config = dict(
    arch='preact_resnet',
    train_examples=195000,
    translate=0.12,
    depths=[3, 3, 3],
    avg_pool_shortcut=False,
    num_labels=18,
    lr=0.0037,
    shampoo_beta=0.95,
    max_precond_dim=512,
    ema_decay=0.999,
    steps=11000,
    batch_size=256,
    lr_schedule='cosine',
    warmup_steps=550,
    weight_decay=0.1,
)
Rows from block 3 of a small multi-label image tagger, named by matrix and row number. Rows with one number belong to one channel. Each number is 128 + 24 x the weight over its row's rms, rounded and kept within 0 to 255. All counts start at 0. After the name is the row's rms in percent of the matrix's.
After each channel's rows are labels from the 100 images, of 14848, where the channel reaches its highest value: "strongest on" is what is common among them. Only what is clearly more common there than usual is listed. The data: seven-segment displays showing three digits.
# convs0: first 3x3 conv, stride 2 (model.blocks.3.convs.0.weight, 128x80x3x3, each kernel summed), inputs 0-79
# convs1: second 3x3 conv (model.blocks.3.convs.1.weight, 128x128x3x3, transposed, each kernel summed), outputs 0-127

convs0.86 112 [105 129 121  97 131 157 174 120 118 101 117 102  99 222 133 142 122 122 149  99 163 130 151  90 122 121  96 124 154 142 126 106 119 129 144 113 127 125 136 116 121 129 104 126 121 117 119 101 131  83  97 128 140  94 117  53 111 110  92 129 102 120 156 104 117 118 131  95 131 110 127  93 114  69 124 127 119 128 121 136]
convs1.86 082 [147 146 110 117  97 118 150 134 126  86 123 102 133 146 112 113 126 112 119 145 125 131 128 147 133 110 114 147 100 100 131 123 144 141 134 163 125  61 133 171 160 119  54 132 109 139  53 118 129 114 119 111 107 147 126 125 131 185 115  86 119 123 136 144 105 104 132  97 135 106 156  95 116 133  94  95 117  93 142 141  79 156 103 156 126 196 135 136 103 113 106 117 152 149 100 150 121  86 137 146 128 132 110 110 150 127 128 125 123 109 116 159 114 131  89 129 198  95 111 120 135 126 103 138 122 147 128 106]
strongest on: decimal point

convs0.98 090 [102  84  69 139  96 139 137 120 177 123 102 175 133  83 168 105 121 120 114 121  93 110 130 154  81 114 103  95 137 122 133 123 122 133 143 116 116 118 109 178 102 116 149 106 125 118 132 132 127  98 116  94 110  97 129 158 124 122 163 136 103  98 167 140 100 123 136 129 131 104 169  95 149 181 115 119 122 128 136 134]
convs1.98 103 [ 91 102 130 136 145 133 150 120 142 106  81 101 131 124 141 101 153  98 111 147 118 146  93 123 109 159 110  99 134 121  96 116 145 155  87  98 161  77 126 148 124 135 129 129 123 177 122 100 122 113 112 126  80 118 115 155 135 201 101 124  70 161 130 115 167 156 110 124 134 102 138 154 138 119 127  87 131 157 115 121 122  98 129  87 143 143 156 147 142 143 154 127 131 161 155 107 142 119 145 162 108 161 106  97 122 119 103 130 114 133 161 143 125 126 143 122 187 133 151 132  64 158 147 145 102 124 115 150]
strongest on: dark on pale

convs0.54 105 [107  96 130 140 127  92  96 133 120 134 111 172 144  88 103  92 104 120 109 119 110 109 112 154 119 116 168 135 125 104 127 155 122 115 113  93 107 114 112 113 111  99  99 142 147 102 117 127 131 131 155 142  87 124 141 128 161 128 143  88 179  80  44 125 104 107 122 146 104  95 133 153 131  94 145 119 127 147 107 109]
convs1.54 091 [145 111 142 135 116 130 121 158 164 146 174 113 120 129 114 128 105 105 142 153 116 131 161 120 152  93 133  94 132  83 108 140 162 107 106 104  88 122 118  96 101 136 116 154 121 107 134 158 125 114 115 110 148 169 147 114  72  86 119 141 121 116 102 152 145  92  53  71 130 129 128 168 137 114 135 118 113 146 113 123 134 102 103 111 116 109 106 125 129 116 108 119 132 111  90 145 150 155 165 122 129 103 147 143  95 115 122  99 110 149 127 158 174  78 126  97  81  96 142 114 171 145 124  91  93 142 128 141]
strongest on: white glow

convs0.60 096 [132  84 118 148 123  99  67 113 119  99 114 130 150  84  91 102 146 108 104 104  94 129  84 162 141 104 172 137 146 109 133 138 101  99 136 108 131 135 110 125 129 128 134 134 128 127 120 122 136 162 130 135 108 125 157 144 148 145 179 147 195  97  73 119  85 125 137 115 120 106 128 139 139 110 161 141 101 152 113 122]
convs1.60 098 [144 103 126 169 113 122  93 155 158 149 136  79 136 114 101 140 103 117 146 105 102 139 137 134 111 111 134 100 141 107 120 146 126  66  79 106 121 135 120  93 111 123 128  90 107 100 153 118  90 106 113 125 148 132 154 132  86  72 115 127 125 144  79 153 103 112  61 104 131  95 109 168 132 119 132 126 121 145 132  94 141 109 135 122  90  91  84 122 114 119 102 111 132  93 104 122 121 158 140 116 126 115 138 139  92 121 141 113 109 103 101 130 148  94 136 111  61  91 129 108 149 153 136 102 116 135  95 143]
strongest on: dark on pale

convs0.7 103 [123 120 108 132 112 110 112 121 124 106 127 144 148 121 119 147 139 120 185 131 112 110  67 129 137 109  99 134 123 171 145  73 105 144 114 131 160 106 135 109 132 136  95 139 123 120 103  84 113 128  71 118  72 107 139 106 163 111 137 139 133 141 171 139 107  77 147 125  99  92 104 109 140 129  96 127 127 155  86 114]
convs1.7 093 [116 128 155 114 149 149 130 114 122 177  56 119 119 131 128 155 106 124 144 146 131 116 121 202 145 123 170 158 143  91 104 152 162 111 132 125  97 147 114 127  69 116 149 133 111 194 145  56 147 126  92 127  94 136 136 113 166 129 106 155 121  76 155 135 135 121 111 104 135 102 168 131 153 143 138 132 102 113 147 147 106 147 147 118 153 124 129 157 154 108 150 134 157 135 150 138 131 105 118 141 151 142 131 120 160 111 102 141 101 127 125 135 117 137 147 114 120 145 153 192 140 154 124 130 116 117 121 102]
strongest on: dark on pale

convs0.63 115 [116 120 126 126 108 159 153 120 109 121 122  69 115 232 113 212 144 106 139 112 137 136 156 122 134 141  98 117 157 116 126 110 126 134 153 138 127 105 145 110 150 141  96 128 104 128 111 125 123 122 111 130 155 134 115  89 105 118 129 156 121 103 136  97 129 119 133 132 123 114 125 128 134  54 118 117 127 108 136 137]
convs1.63 098 [141 130 107 140  80 106  82  98 125 134 145 134 133 113 105 142 112 132 109 101 111 165 131 110 112 167 106 136  93 160 165 124 109 118 152 146 169 120 114 102 152 118  55 111  92 112 112 119 105 123 119  60 126 129 135 127 190 118 112 108 134 127 128 141  84 150 120  98 119  89 111  97 102 120 112 116 133  80 156 113 123 106 115 147 103 166 116 122  95 116 129 102 137 123  91 131 110 106  98 129 109 133  84 135 123 115  88 127  86  88 119 113 117 129 106 114 142  91  93 150 144 126 114 150  97 134  96 112]
strongest on: decimal point; white glow

convs0.9 098 [125  93 102 122 118 180 137 126 205 135 103 143 133 147 138 186 132 128 138 101 129 131 124 100 113 124  89 105 179 173 116  90 137 145 139 131 119 107 129 136  85 130 124 120 132 135 121 118 137  86 111 101 109 123 112  85 120 128 120 133 113 105 162 100 124 104 114 115 133  94 146  71 103 121 106 160 126 100 111 125]
convs1.9 110 [107 115 132 116 115 126 142 134 150 116  83 115 134 144 127 105 195 107 120 132 110 146  86 144 139 150 152 114 128 133 148 122 146 157  93 131 128 129 147 146 159 110  63 138 158 149  90  83 110  99 128 110 108 123 121 114 183 207 124 120 105 151 164 112 148 127 110 118 115 110 117  92 118 151 136  75 140 113 115 137 121 100 116 113 138 153  86 127 124 115 141 141 171 120 127 135 137 104 147 117 139 139 121 104 154 161  89 118 105 147 134 137 101 118 141 102 140 128 151 139 134 147  99 124  45 153 110 154]
strongest on: dark on pale

convs0.24 111 [110 145 124  90 114 135 183 127 111 108 107 113  99 210 137 147 122 127 165 123 162 134 139 113 122 143 110 130 146 108 127 106 109 116 138 127 133 118 134 121 132 121  90 119 116  92 118 116 114  88  90 125 137  89 111  43 102 101 101 130  82 100 147 123 127 141 134 113 126 123 117 104 123  71 127 131 119 125 132 126]
convs1.24 076 [144 150 126 112  99 140 165  87 128 102 139 104 129 128 118 130 118 114 131 133 121 134 147 121 119 136 105 102 104 128 132 131 137 150 135 160 140  41 134 159 131 124  94 125  75 130  52 168 152 130 120  90 107 117 110 124 121 110 115  93 154 130 124 152 110 126 149 116 128 108 136  98 117 119  61  92 126  90 154 139 100 136 107 169 107 185 152 114  76 116 117  96 137 144 134 129 116 100 146 146 121 131 123 125 125 137 129 118 125  77  94 136 124 119  94 136 178  84 108 136 108 102 104 143 150 123 111 128]
strongest on: decimal point

convs0.55 100 [137 126 152 145 133 114 102 113 107 158 110 128 129 126 105 117 140 150 144 125 131 125 119 156 127 117 114 145 170 126 150 104 105 113 110 143 180  69 140 130 155 161  85 107  94 125 136 113 101 142 106 121  70 110 145 136 128  96 178 139 115  97  78 168 114  87 136 154 107 111 114 138 188 108 122 133 124 115  96 125]
convs1.55 088 [146 122 153 115 174  82 142  98 103 151 166 142 109 144 123 125 102 129 124 132 112 123 148 135 112 139 145 149 134 168 166 126 130 134 150 125 108 176 124 131 125 123 133 117 107 126 173 132 115 144  90 133 158 125 145 129 171 131 109 116 122 126 152 167 133 142 121 113 116 130 120 162 141 128 111 138 119 101 174 104 154 119 134 124 150  88 109 151 147 130 107  72 115 116 135 155 147 131 122 146 151 149 133 144 190 150 143 127 101 123  79 125 128 194 116 140  96  83 130 233 138 135 147 140 116 151 113 115]
strongest on: white glow

convs0.43 107 [ 64 122  95 121 118 121 128 106 122  71  94 130 141 110 206 119 107 138 116 160 122  99 139  98 130 161 124  86 138 136 142 150  85 126 125 109 122 150 123 154 149 125  89 115 116 134 132 146 128  81 124 136 104  97 111 100 127 119 120 125  94 100 111 107  69 140 111 144 145  94 105 137 109 138 126 101 133 134 119 146]
convs1.43 125 [122 139 114 135 146 159 137 106 120 122 116 110 143 140 133 128 121 114 152 166 136  87 135  82 153 160 125 122  85 123  99 197 125 120 136 129 126  97  99 122 127 145 135 120 101 146 108 125 149 152  15 123 112 142 112 121 132 143 130 114 147 155 128 141 116 137  60 139 132 132 152 120 126 128  99 118 128 128 131 122 105 132 138 107 143 150 166 126 104 182 143 145 120 156 142 111 120 114 146 152  89 159 124 131 121 137 120 179 126 124 150 128 105 118 123 122 139 145 113  35  88 156 129 111 140 117 143 136]
strongest on: dark on pale

convs0.45 094 [ 92 124 101 136 108 128  83 147 116 104 141 132 113 129 114 116 113 183 145 111 178 137  79 100 146  95 135 131 119 137 116 107  73 135 103 137 145  97 155 124  98 132 110 115 139 125 118  79 113 115  80 126 111 108 119 111 152 102 111 153 110 121  59 136 119  81 134 132 125 123  91 106 128  93 111 129 112 143 123  99]
convs1.45 092 [176 112 164 133 150 133 140 127 133 159 131 144 131 131 111 135 120 149 177 187 130 114 147 156 157  91 132 120 172 112 132 156 162 128 117 151  88 134 125 118  96 114 100 140  78 113 156 138 123 103 124 138 115 146 114 107 146 113 145 126  84 112 162 145 164 114 111 126 153 157 192 157 141 120 142 115 108 109 148 148 151  96 137 135 165 116 143 130 173 150 116 113 154 164 112 153 127 125 161 201 164 145 163 132 151 124 132 116 120 140 104 147 142 141 115 130 127 121 129 194 143  95 148 129 111 158 149 140]
strongest on: white glow

convs0.56 091 [135  88 101 112 125 131 138 139 131 113 124 120 125 142 152 126 102  95 106 144 136 149 160 147  95  86 124  99 140 117 136 153 158  95 127 118 162 136 113 178 147 137 162 154 143 174 143 128 137 153 183 113 166 163 106 167 107 124 110 134 124 121 163 118 109 168 157 138 143 132 159 146 146 124 150 140  83 158 174 154]
convs1.56 110 [120 119  98 152 138  99  85 136 126  96 106 129 134 123 134 103 110 130  90 105 129 104  96 129  70 117 100  89  99  91 102 144  99 112 120 127 134  92 116 129 133 113 144 119 143 108 142 120  87 129 149  99 120  78 135 160 118 122 123 122 149 147 120  93 117 123 106 128  97 115 117 129 105  87 111 136 115 146 113  88 100 128 110 105 137 135 173 147 108  62  99 131 128 127 142  80 137 119 135 188  76 104  81 146 109 126 110 143 119 113 164 168 105 139 109 120 122 103  95 109  93 157 130 167 134 121  94 109]
strongest on: white glow

convs0.100 114 [109 153 134  91 116 137 172 115 102 110 106 111  89 184 139 145 117 119 143 109 155 139 117  86 126 130  97 121 131 131 130 115 109 109 121 115 134 126 111 118 119 115 111 132 126 100 109 122 119  68  67 121 137  58 109  58 108 114  80 118  79 118 137 113 130 133 120 105 131 130 128  95 103 111 138 113 126 130 136 121]
convs1.100 078 [149 174 115 101 137 159 161 108 128  91 124  88 130 153 127 106 104 104 131 153 148 128 135 125 149 124  93 115 112 113 124 125 145 129 131 157 128  68 153 153 118 142 140 144  74 138  77 149 163 135 112 128 103 114  92 140 126 134 106 106 123 120 129 124 139 109 140 154 134 119 137 122 134 144  68 103 109 116 114 148  69 133 138 176 136 185 178 125  99 124  85 103 140 150 130 115 119  78 121 159 122 131 140 119 118 163 122 130 147 108 104 138 121 110  94 145 190 118  96 128 104  96 117 152 163  96 146 135]
strongest on: decimal point

convs0.83 114 [ 90 135 132 107 122 137 147 118 123 104 121 113  93 214 106 167 103 130 158 121 159 140 106  97 140 119 124 133 132 122 117 112 108 121 125 118 139 121 153 123 114 126  92 125 145 124 117 120 102 107  74 133 139 121 125  60 106 103  89 123  88 108 119 104 120 106 131  88 140 119 111 109 117  54 127 108 115 140 123 111]
convs1.83 077 [148 131 144 104 127 143 123 132 141  96 148 121 106 155 122 130 157 157 147 145 134 138 161 161 126  79  93 143 124 120 153 134 155 132 109 187 132  95 115 116 108 112  88 128 112 124  97 184 144 121 110  90 124 143 114 104 117 104 103 102 109 128 157 144 127  71 133 134 138 115 170 108 114 129 111 134 120 101 127 161 113 125 114 176 144 184 127 127 121 115  95 105 162 140 108 189 135 125 147 132 150 119 160 122 124 120 134 115 106 131  91 156 119  90  92 123 168 109 116  86 183  89 121 123 105 167 155 111]
strongest on: decimal point